A small model that predicts nearness at each pixel, trained from scratch: 145000 training examples.
Rows from block 3 of the encoder of a small model that predicts nearness at each pixel, named by matrix and row number. Each number is 500 + 50 x the weight over its row's rms, rounded and kept within 0 to 999. All counts start at 0. Numbers have three digits each.
After each channel's rows are labels from the 100 images, of 14976, where the channel reaches its highest value: "strongest on" is what is common among them. Only what is clearly more common there than usual is listed. The data: rendered dice on a table.
# conv1: bottleneck pointwise conv (encoder.blocks.3.conv1.weight, 128x176x1x1), inputs 88-175

conv1.25:509457427470462486489483431597559491474453481508448511548438583440463533427490577474419478489502518504477523468531465568495449537460497506536488513480505579483416426485450574553561513539423556426529419455453599653442338500398507529522442523435358522521485596526398
strongest on: white die

conv1.104:513566470433505374489477497490596603445445442411487532555529441477505434460540529455479469483609485433560448474503470542452514451518515601484589416519467451464561527547452460497501501549549323433510484536529536435556487568479437478499397490423597462475501428527503
strongest on: black die; white die

conv1.91:541508496486480541584497506513544543553610475566514489419512425416528397484517476477459501504449533477518437610494468517549567462477479480501508523603491413462514600408534472523464461480493533421551461525464525529529469392588488647447563535504418540654500579474493
strongest on: one on top; white die

conv1.39:522507468431488566443541451595460560520535497470557509487566518528677500457590501475476526477471488482519493528529526499403468472425557467464480451494566542558562488470538523495530382527550481503589456567524423441421485477495401444531468524534512524533422465458501
strongest on: black die; six on top

conv1.62:550518483537498395453478474458406485512465501412540426501483422399554477413457437458440473571440469475460554474553465502506536559518537502658458536447445518472415472495453523469425463528487462509480495497528530554485425483468527478549587547543416567552366571477545
strongest on: white die; six on top

conv1.87:506533555515500523515419602476469410559447477525441519464546475472561419463555591529521538488526393503453492488490544424389437534553445455558483481491539506438467504476454549485470444586597451421536496468542553394570482528486486533432551374483496455548508502602533
strongest on: white die

conv1.84:488513549553471468543586472564498489455558514545494431490535481389504515567531464518533476512464457560564584444519481463451474575507497528567537473499488459453447447559454486550457441492406498537550636555548539479495527482488425500465526499452396500434418506520509
strongest on: white die; black die

conv1.96:472417485566546426487588483562478436467494541569498494565554444521489497476474504467592571420500507456515550598503559482495602483498479485446444489494573497446509518448551426487419534454565548492502474421517597415493462437521557586528529539443537588514575540522469
strongest on: black die

conv1.17:453608491508595503583478473545507462480358398515539505489489479470571523556443610564440542519387616537447529472511416484435482556414449476590485528477522527441491582507540484508427480582489431553544472519480495503462574472475463543438493561490419559500442520495509
strongest on: white die

conv1.14:528512474518417382529553431626475486469501476518474549447473481503468528493586462468531553510420540476502578535530478429598510472464512530465541531525532437491487532452489564475459390562450485535416408512505500448525505493499497460521522551491554489547546499419446
strongest on: black die; white die

conv1.45:508415558554389436492412647487522447413522551565520471408515504459508553489418451503478480541359604470498480494526490556544466610396512494520427441484532476466538503495557533425532504556469429475463517446518569527493434479563550471461537412513479386460470456492521
strongest on: black die

conv1.43:511435560488481523543484431522448467507519438540532450402499527474555545506556491569519475565566565498523497545459547610507359474497502533529533408469552461462487533489524460510518496501587445446498522437502555508478506452452538459488403471591394476563545412489527
strongest on: one on top; white die; black die

conv1.100:445619528461526405513528540519495402489439586497564535596494521515587463459560470527622532478513501509510504496548615605605440456447477447551532549547500473529468554573484414478519505602558523639426540436446603539431575538511520477545519561561582475499491540567474
strongest on: dice: three; white die; black die

conv1.89:521503483481544492393445420515532592513356553510482505543444500501499485495473433512531523495401473546451528561468590439448530540497487540433474510501459517458584450526494506485465469526539443431500489543569449463491417514437481432524475454616443458521591407439384
strongest on: black die; white die

conv1.69:410485427511525455605485503452548435463524526566543440546519511565592509555431360480468479513486522493492504466476479559545435555484475445504445536517527474544517467549542617512483555448566492527562519493458538463536597492519498537558464525449491533529454500497506
strongest on: black die; white die

conv1.51:507484390439414484464532489457526555507491443486501457416554510530477554503591459520568412436506549507394487485457476442555465474499412516556491545532522541540468478501474506469509507554450413431578492437533468447467498530420483525499498570486435514618567419445700
strongest on: black die; white die

conv1.42:467546424428664509434544454540436465457500480479548460475443528450466531480393480504508538494517463567428508527520476473538550518576532490487506474594484453559547422518515478499451558486411600588484508425448510467506471398506549573495468471427397503548538491497534
strongest on: black die; white die

conv1.70:519534542485460577481436542441423502533619470488533522468514492481535499498537459488544492516509601531560506547603565521547563443453616567504497457491517492403496573544538401421550456515437497466534520530551546611611561447559503533570474513628402478565451561454470
strongest on: white die

conv1.32:509509459458517572506514503455473558559514571506542391515445441507501582404421512551507545531514562474497560498448428473519462449425585467418513555494424469457509572531446488440526470406506499470483513584570506445542477507528530474504538566544522652488477533470634
strongest on: black die

conv1.2:416524532509498426510528461438496511493511538497464466428475543550463508494457505562488628497523517461481474485490485510526537510468392413596555487526565504463499569581517545432413468400565507495444532522564610410477497518493493509425487412461518440518598529580478
strongest on: white die

conv1.38:520492475584475566516432456486543614450489419517541469513525559547466497480491480527557566501424490486451440437492503577406518465470519521559458495486516483471661512484507503498491510471423449499501459502669519461521584496392540588398474528481472506412544517473508
strongest on: black die

conv1.11:566433537469530604426440541406447453512543461509491502518497487484395480481523557540508494511411501583584476472630569533536537424429543496450502488500516538469436520508486556509484494479546417624491456463431524486558441499560486440497437464430603549497522375573465
strongest on: white die; black die

conv1.76:500495476455411421525579494508514565553519495478465563470470470401500567423509440402529445523484382544462510502488482574441598441505487518491378490485503504573600531483557546534529502549484546473451532515633457600538548461473519573602566500534516449612451400511637
strongest on: one on top; black die; white die

conv1.37:559495464543515393504496507474492476389537570487608505428513471529566542455449376471483478489537561557504552544421568468492490486471553446495475508483508479611513496508581450474568414486556467532419529577458395527626465558502509427443455568543508447443446470494500
strongest on: black die; white die

conv1.92:553424529547499418529458533480500522492527451459505530512503516511532475544552489412465475460368502475526421484492524544527471526433569544524496492576565510497462502505498492571543532490444495451510484495516373494496494475513435555488468506444512577510414520510446
strongest on: black die

conv1.28:505585551423449392626617497475521521474385531540548507552435479386459537548615545560484545526597582488478571444484552557508513432583529532449478517485546471485510511547517486431435496493528463537460461519543528482489459482506489469532496439521542547603506573486436
strongest on: white die

conv1.26:513526489551500433398469581472457542525505528531493515391496569461521473523508519499386486488499523563392524452419471469537527554509576488523503489525506411485479582456433460542514407544493553456517550452504506483468528458520484486600570456545469492516393540363507
strongest on: white die

conv1.9:451593512489512504494475540517495599513525533619465511531505411468488464452501504498523516492433525517352445457484501563382432547448516518498418521488495494473440508394491479493529485471605584500486503470511423453503474621419563507524592570424492536474434538494533
strongest on: black die

conv1.116:472455513512490491495500480463549515387565537527505499505472494429489445560485429449371515518501507538513445484517475497498423477620524437492514411479503464478576432525439497514455593453517388515524456619419493442542484521573586618543459625480510545502526489357508
strongest on: dice: three; white die; pink die

conv1.93:520395539507507611521581481517464455530539528512561488477477422534459538523497582523406494566403458528483478505584422513511507407468487557538508485570473573422603589548523566471476476549528419443453474520621391459547528523536541465471527498482558468465465475499448
strongest on: white die

conv1.74:530497472463547481555417510392453544529584476430552473531515489479460563463300514490437562470527506555470507649457508558482562465550416480492495458436519543439533465496529451466512532401506486512676490567481509547602480558474526458542480527514506474566420544479474
strongest on: white die; black die